A small sound classifier, trained from scratch.
Model: 3.8M parameters, log mel input, norm groupnorm, activation gelu, widths [320].
Training: adam_atan2 at rate 0.0037, 11800 steps.
Data: trained on tunes sung on syllables by a formant synthesiser, 77.3 epochs.
Rows from block 13 of a small sound classifier, named by matrix and row number. Each number is 128 + 32 x the weight over its row's rms, rounded and kept within 0 to 255. All counts start at 0. Numbers have three digits each.
After each channel's rows are labels from the 100 clips, of 14848, where the channel reaches its highest value: "loudest band" is the band of the loudest frequency at the time of the peak; "top examples" is what is common among them. Only what is clearly more common there than usual is listed. The data: tunes sung on syllables by a formant synthesiser. In brackets: how many of the 100.
# conv: pointwise conv (model.blocks.13.conv.weight, 320x320x1), inputs 240-319

conv.90:100096109153144115094151126163133099083185160157102084124108091158097128134097154100126132148165087131097112139177147158170125107121115137170116102184165086114120102139110084166127086204160117142178070150131129108128107138148175108099156144
loudest band: 2000 to 4000 Hz (97)
top examples: reverberation (100); consonant: /ʃ/ (100); vowel: /æ/ (43); vowel: /i/ (37)

conv.287:102162112159111159095061085076123129124157108136126082102126059136144185065075163115172140149143151109136059052136155121130170056148129116120113128050108122084140147154106133111089148114113109130108127097170105134119173074092177164117154120
loudest band: 500 to 1000 Hz (59)
top examples: consonant: /b/ (100); vowel: /æ/ (99); reverberation (95)

conv.137:110100170152123128132094120087117140144091125100141097145073109195117072094175066166108134158151125144100150196178174176146125140132136091105160140052155106114091091201168162114149145101139097108149103105049106206127152099096115068109160141
loudest band: 2000 to 4000 Hz (83)
top examples: consonant: /ʃ/ (96); vowel: /æ/ (77)

conv.275:163172147101086163073054044093102120092144069131148124091074149095169124135155152114138146100133041098139139143113141086144143153116143094105132163088085064067137116119155117114136173171110178113113127168147105138138142136129147141123147117
loudest band: 250 to 500 Hz (71)
top examples: consonant: /l/ (100); reverberation (97); vowel: /ɑ/ (58)

conv.184:123075115132072138159123116084136080141046154109121102142092123100125094136142104113100133123134109102080146122165120162117130130140149122141077084174135077137152129167126136148119159144134085096078080129150102082048191122107124071047112106
loudest band: 2000 to 4000 Hz (93)
top examples: consonant: /ʃ/ (100); reverberation (99); vowel: /i/ (57)

conv.44:151134121099108123162061113150111123139113100101173134119123196168105134170185129093147121123187098096120158158135136147125106158197125114136113099125090143116147081153168109106142143117189173124161142099172131106124110131115137134087170068
loudest band: 2000 to 4000 Hz (65)
top examples: reverberation (76); consonant: /ʃ/ (65); vowel: /æ/ (61); clipping (39)

conv.46:097147183156126154074136140093115130138141155106072093045086101075096115100147079192150113118089199069137109136125108134107143152093143142182127126163153078112140075108143146115097201142167140127084058123134101081144182151094107219051157107
loudest band: 2000 to 4000 Hz (53)
top examples: consonant: /ʃ/ (63); vowel: /æ/ (55); consonant: /t/ (35)

conv.101:091108218104135152146129092108085152157105122119166124120175096107070104121186200058105076169085157110140113116141119137118150125049098109127147122181160114087125121120089165090182122135150110103077079147075051137134177159083095070118165114
loudest band: 500 to 1000 Hz (75)
top examples: vowel: /ɑ/ (95); consonant: /l/ (61); clipping (30)

conv.73:190090163078131146125117091112152094127128044172123135108091122141108079149145165130138075195118111129093142100109122109151129127120135133136122130154103160163105186119138148137101130159168163124133101138129142081093147144081123122122125161
loudest band: 500 to 1000 Hz (75)
top examples: vowel: /ɑ/ (65); consonant: /m/ (33); clipping (26)

conv.96:140104122121124121099141067079171174102184115175111130128196130100099138123138134155153091144138136144129131137141169148118096152072053117097137170193143118168047093166086156101117159068119187155162114161120162116146090107123154153100122113
loudest band: 4000 to 8000 Hz (31)
top examples: reverberation (100); consonant: /t/ (94); vowel: /æ/ (54); clipping (27)

conv.140:170177151150113079118104162127103121114090103120157109187119142139172147081172099090156142101133118142081093141175108114116079175152137216136114129130110148198099122062122144151081148133165151150119082099136147158144167157130174137078179072
loudest band: 2000 to 4000 Hz (83)
top examples: consonant: /ʃ/ (100); reverberation (93); vowel: /o/ (35)

conv.121:075112116174117144127111091076129133125147116168131070127108043189083145127178161157099190086180185098041141160093108126127185097111151157119120114108144121110139111138117171099114138122089154122095105141145097133094162152167059143150137138
loudest band: 2000 to 4000 Hz (93)
top examples: reverberation (100); consonant: /ʃ/ (100); vowel: /e/ (43)

conv.107:136128140135080078126114110161143111102186104124137119132136142155167195150126126150145108136134155129146134119133169153088129120113130120177098165169165142106119061181119132128141122136144108096077093102101160185103136134117142137176090096
loudest band: 2000 to 4000 Hz (92)
top examples: reverberation (100); consonant: /ʃ/ (95); vowel: /i/ (48)

conv.43:141139126102148145153090123188122143147090141121157145136130112122125094114112123087124078109112132087149097153064108159124151113120066145147149094198133028136172124111129147123093161144134157191062136118136134070157160183127126121080137148
loudest band: 500 to 1000 Hz (80)
top examples: vowel: /ɑ/ (88); consonant: /m/ (56); consonant: /t/ (34); clipping (25)

conv.97:149175150137107115102121124183162134069118128103119108069121140113137155083128158133097086111111108104147100071123124129099097079131138074151100110121131092111138085146150090148111115143134099156098096115133083085123140115161100088084118092
loudest band: 250 to 500 Hz (61)
top examples: reverberation (100); consonant: /m/ (100); vowel: /æ/ (68)

conv.209:103137158105104127114145154123164149152072142150139122096117123116079169121114075106102137118084133075197124100137158111152144083174143158109100093131097105083156066061160085119118141152163139127156066160188074140088105156106163152098130135
loudest band: 250 to 500 Hz (63)
top examples: consonant: /n/ (98); reverberation (93); vowel: /ɑ/ (82)

conv.103:097114163105127147150179055158061105110133197097137108161115078146093157115167085107142165113158108102151157140095109113095128157156116115120117144167143169134127126127094136161103123120154186056124084155106092154104100136117100106084103150
loudest band: 250 to 500 Hz (65)
top examples: reverberation (100); consonant: /n/ (99); vowel: /æ/ (48)

conv.112:114130152217109159138087090144131136115151101154149084154088105070098158091171131133161102116160125085165125187138070112132160155120132156102128161127112098106209088133114106133117101129102128072167032095147090127124142133123158150123058145
loudest band: 250 to 500 Hz (62)
top examples: consonant: /n/ (100); reverberation (96); vowel: /æ/ (86)

conv.128:094105139096134173105071135147123105159131141132074153112158145104051144071059134140114137190113123123091131160156169142152103109163146123119118048093108098115120153113134091189101108052157146127081102124088037114109172159113129127065139083
loudest band: 250 to 500 Hz (69)
top examples: consonant: none (94); vowel: /u/ (94)

conv.146:040081146130112130122178211154153084132165166118138096117150137061125155141135148166107141109118146136094089140130102170114121072163139103124092138061162104109179093091098163146166102136101060147130106124184139117137146117148183145157116167
loudest band: 2000 to 4000 Hz (98)
top examples: reverberation (100); consonant: /ʃ/ (100); vowel: /i/ (48); vowel: /æ/ (37)

conv.253:134100171171093160146107140166084087142124139064122153143174148104151078135133198125140082171165117147151149116097147107154193144111063155105092144159121106128098141096112132118125101162130116126089096098150085111185160119083086144148168111
loudest band: 500 to 1000 Hz (67)
top examples: vowel: /ɑ/ (91); clipping (37); consonant: /ʃ/ (35)

conv.124:157117173151100121174101143099133136121148137099105172080110138174121131094134100122092109153156115115183160081112112141116157183178123101151084141117179067124144174171165108178101150152120150135077115093226134128148132080159146111147180135
loudest band: 500 to 1000 Hz (55)
top examples: reverberation (100); consonant: /l/ (100); vowel: /æ/ (95)

conv.303:103133144125133102148135155138141130095094118092101097097096120128120137148155147132100076157100120084148111115159159148110141096106139142132134176078168127078132079176125082157141074155143093106088078133164067127124151101143140105102092079
loudest band: 2000 to 4000 Hz (40)
top examples: reverberation (100); vowel: /æ/ (89); consonant: /m/ (48); consonant: /ʃ/ (40)

conv.201:104069143135101160093077154079155101145119144103121102131159188145075140194103133143108126080094112150127099165191074143228090129119155126138105096179103090192065157179146129152131127121160141084129163099087121138147139121101110157116122147
loudest band: 2000 to 4000 Hz (97)
top examples: consonant: /ʃ/ (100); reverberation (99); vowel: /i/ (52)

conv.53:125134163075125083101076119128128136126082138077084135176089154149086146104072132082115146100091131088149065121102103085130098108095067147081128132121160115147064150145094145109150132098091105146112146125115153141129076125110077116131072121
loudest band: 500 to 1000 Hz (55)
top examples: consonant: /b/ (100); reverberation (96); vowel: /æ/ (83)

conv.135:175153159110057081130161111120164128120209069134087103135138080162078138162134123153076076176127108173173149137072156098162067121089129108152113164179121141087180111101083125114105114129094138143142142114143101173129154040128188156096127137
loudest band: 250 to 500 Hz (63)
top examples: reverberation (100); consonant: /m/ (99); vowel: /æ/ (64)

conv.282:157094137129146128131067090159108162073137187142122166123131157150115080167159106172076040149142107165156163147109141134128129168141078107161114106117121184151177099134183099170074118100115028140087076129133107144162147118116130126151137080
loudest band: 250 to 500 Hz (64)
top examples: vowel: /e/ (82); clipping (55)

conv.79:115139109158093133167162163143149066125109116169113143131081083106119133171065127205157140112172122094148087085128165098133115081108148086146108142066176107106133107166135109159135133105146095119107169095112134156200110076123195109107142086
loudest band: 2000 to 4000 Hz (98)
top examples: consonant: /ʃ/ (100); reverberation (99); vowel: /æ/ (82)

conv.159:163133081119093125093123120110155152112124141150139178096121112117149103146129048101107104154132099115154146097162056159105097130111125132126108166154067117114132128161107115090170106165142108140159102114136112150100156148111087189148117110
loudest band: 2000 to 4000 Hz (56); 4000 to 8000 Hz (38)
top examples: reverberation (100); vowel: /æ/ (61); consonant: /ʃ/ (55); consonant: /t/ (45)

conv.156:095131089131154127183074123143152147134144141130165099133141135118133098120163157133121096141098065105172080109059101098136056149130097128155122124071138136154117108079078098207166125093183067097130102197161123097110147116122141123104109129
loudest band: 500 to 1000 Hz (57)
top examples: reverberation (100); consonant: /l/ (100); vowel: /æ/ (95)

conv.125:100120142195133122130134147111117125055159103083130074077136114101108133107163112144115106080052090112085082142110164149151141127099135167137118141142115108137173201136134108184119098185129145153080113089107083083168125149106112151098100091
loudest band: 2000 to 4000 Hz (64); 4000 to 8000 Hz (33)
top examples: reverberation (100); consonant: /ʃ/ (63); vowel: /æ/ (45); consonant: /t/ (37)

conv.136:118098103146075146104155115105148088088165126138132132149090111128146144131119124169076163121136106123085110118154112135126133161116098169133098164155186079176164147119146111129141087084092139150124084184145141128176099073107138095105119032
loudest band: 250 to 500 Hz (64)
top examples: consonant: /d/ (100); reverberation (98); vowel: /æ/ (59)

conv.50:108151131118118150147124144111120137145087134107143081126113064147141094177110078113112116145054196022117057160155146157103074098070148097124090147108133119079104108107131103116137075141175108085034074106122030059165146112111140086108070163
loudest band: 2000 to 4000 Hz (96)
top examples: reverberation (100); consonant: /ʃ/ (98); vowel: /æ/ (63)

conv.168:070131159139099134151147172118144087135113136060144052106083086115147127139123113074066120130115160111064068087125100151115128104116143081139075082097130107161141113090137051184111122144122096156107151100083055094128111099113149092074139168
loudest band: 2000 to 4000 Hz (96)
top examples: reverberation (100); consonant: /ʃ/ (100); vowel: /i/ (53)

conv.132:093083148084096137145113116136127147141062152102121124056105146104172115109125156144082102163125120111124121147166131160171134091122155099143099107126118072072149087134141114177121121147145058115041046179130039113107186119091123120039117077
loudest band: 2000 to 4000 Hz (98)
top examples: reverberation (100); consonant: /ʃ/ (100); vowel: /æ/ (42); clipping (25)

conv.33:129146108153101081158136126135148135024153051142114063129113090117107129146143076126148102112070124133145045136147110150109099144106142021133149132113170079118125123111128155096088129139151159081153172142143133112091132092123127135103100130
loudest band: 2000 to 4000 Hz (91)
top examples: reverberation (100); consonant: /ʃ/ (94); vowel: /i/ (68)

conv.69:150078151185147158153116165089095124136108112101148154151197147162145086107146115116193055160154113142129150137123149080178157089105068148103122170158109127127109113134107097198122106140100093087066106104173102116166135123101093139140097124
loudest band: 500 to 1000 Hz (69)
top examples: vowel: /ɑ/ (84); clipping (44); consonant: /t/ (29)

conv.278:072134131171093162096093141078090132156123043063144128097153057105112144098129126184139057161090174046142064128131147078148082134124094137096117094126159142097106070098137157151146125150174105112083106082120084151148184093088157115130106108
loudest band: 500 to 1000 Hz (63)
top examples: vowel: /ɑ/ (82); clipping (31)

conv.116:113107143122147110149138149128122156113156114095099130179149150140052149139167077103094105122135161140104136137153146163131118180107113104079171153148081120143093129087114143189137152164121108074197100136134105158091115115107171075096072092
loudest band: 2000 to 4000 Hz (98)
top examples: reverberation (100); consonant: /ʃ/ (100); vowel: /æ/ (43)

conv.189:100136108158128094160135141141148112088097144104080081088094106119142147134180109130142091176111121058154110099152144136097126079152131136123106152097160084157152055088140057148121123157147086118087128149130062067083155094150143112099135113
loudest band: 2000 to 4000 Hz (29)
top examples: reverberation (100); consonant: /m/ (56); vowel: /æ/ (39)

conv.269:171092133145100146143132115109086128169162131087096131175102129147171143106142085127067136164117112117070126109101132092122126114116114119121138169118120148120117138161186108143097153127098167123173088097102125123165108197135085121132136152
loudest band: 500 to 1000 Hz (74)
top examples: vowel: /ɑ/ (98); consonant: /ʃ/ (42); clipping (33)

conv.22:189137139108076116099177159112085139141048051119149118157093136106114122092099124167170116083067106133107043131178078110083096084150137149103154095147115127127094140105148136076087125154159114157147121110133106127085118133133111110153161110
loudest band: 250 to 500 Hz (64)
top examples: vowel: /u/ (69); consonant: /l/ (54)

conv.23:180111076115094116106105129124090106131131126106152139105107068089038122115118182200128124125173091115087134160111177146156143139109138101162106102125127083100131160142196123166109080110084072154162151130082120089182165161110091124142196064
loudest band: 4000 to 8000 Hz (27)
top examples: vowel: /i/ (60); white noise (50); pink noise (43)

conv.20:125127105172149139076160099115088142149153140125139169155148095152108160173103088192089143178110125157133101080145136105128098184117111191153123132062084110134064151114076074169155135117105091099168146143127150128091165066101197084100163143
loudest band: 250 to 500 Hz (65)
top examples: consonant: /n/ (96); reverberation (84); vowel: /i/ (50); vowel: /ɑ/ (43)

conv.264:114109116076114109086107018115088081103176120220118171129104155115084147121178075178127141147140129109131100132117104142151152160100131148113098187171154051169087074114149159177122135149107088181138125090081144160117119191073118095127153129
loudest band: 250 to 500 Hz (76)
top examples: consonant: /l/ (100); reverberation (95); vowel: /e/ (67)

conv.298:120152063106123100136070131177100121119164074133131102077135163109133155060203111169126111134149107142132106079108108167137081138159123097126149160115159099144090080094120111050088114095186085115090119117150163089114139087114162124215172116
loudest band: 500 to 1000 Hz (77)
top examples: reverberation (100); consonant: /b/ (100); vowel: /æ/ (65)

conv.155:066139162091086170120067137187091164136103124099110155143107152127157102137132177152114101110112125095087153134145194085163106118145168113117081154111118133068132160172054118177169152146101175106111138098126091114103141155141147097084153117
loudest band: 2000 to 4000 Hz (94)
top examples: reverberation (100); consonant: /ʃ/ (100); vowel: /e/ (96)

conv.109:171125162149114173070121083127077111153061157191113104105137096171153125123176187145118122059086165105117128101100136099120175155094150076089119104112142163072060163114164075157158061148082162102098162138185137163172113097114141115098148113
loudest band: 4000 to 8000 Hz (66)
top examples: reverberation (89); consonant: /t/ (82)

conv.218:144146156091109078103081152164124098142128138113140083106117150078067123110094098157194150075094139172089120204129124141193151144120156082132068125106140108091103173126152105092128169101130142088119115092103114100202161086171093087116096123
loudest band: 2000 to 4000 Hz (35)
top examples: reverberation (100); consonant: /m/ (64); vowel: /e/ (43); consonant: /ʃ/ (36)

conv.160:123140172109150149151132191081108106140138127164199072133114130147134052123160110180129124132157132145125082090123147138057171148065132142073114119148106121063090126105149091118131109101103089210143120164104081093168112079122094139102111090
loudest band: 250 to 500 Hz (69)
top examples: consonant: /n/ (96); reverberation (89); vowel: /æ/ (36)

conv.2:175148122166041067129131123118133169063203073139117155138140153162137059100079140119178080125142113144138130122110119103099089147125087040153157139163159067113132117135102174153133145036160171075180179163098147104120155112151133138107156142
loudest band: 4000 to 8000 Hz (33)
top examples: reverberation (100); consonant: /t/ (94); vowel: /ɑ/ (37); clipping (29)

conv.297:116070167145137100120169102077110132129093144163183101126142095124157157169120112134129111167099173144113106094132186148140064140155158136145172134109157080189091125131155143178144110130076127128092107120141099096109126160107141211077150171
loudest band: 2000 to 4000 Hz (94)
top examples: reverberation (100); consonant: /ʃ/ (100); vowel: /ɑ/ (61); muffled (low-pass) (30)

conv.180:077121110130111169131058055097120157142087134098131112115088069147124098113119081115113138128052108138071113129139154145129066129111145058121132063158145091104116127110121121135127153133119109129127120189099090087139226107095142147087121141
loudest band: 2000 to 4000 Hz (96)
top examples: reverberation (100); consonant: /ʃ/ (100); vowel: /i/ (44)

conv.247:159096071110081071137124140098145135071164133143157101088141081102088144079143131123163039122109131145149072133054100122127130123160054088138183162164153100092130121128101164109125194137144136084159176158121150123095090199158145103119109139
loudest band: 4000 to 8000 Hz (39)
top examples: reverberation (100); consonant: /t/ (94); vowel: /u/ (37); clipping (32)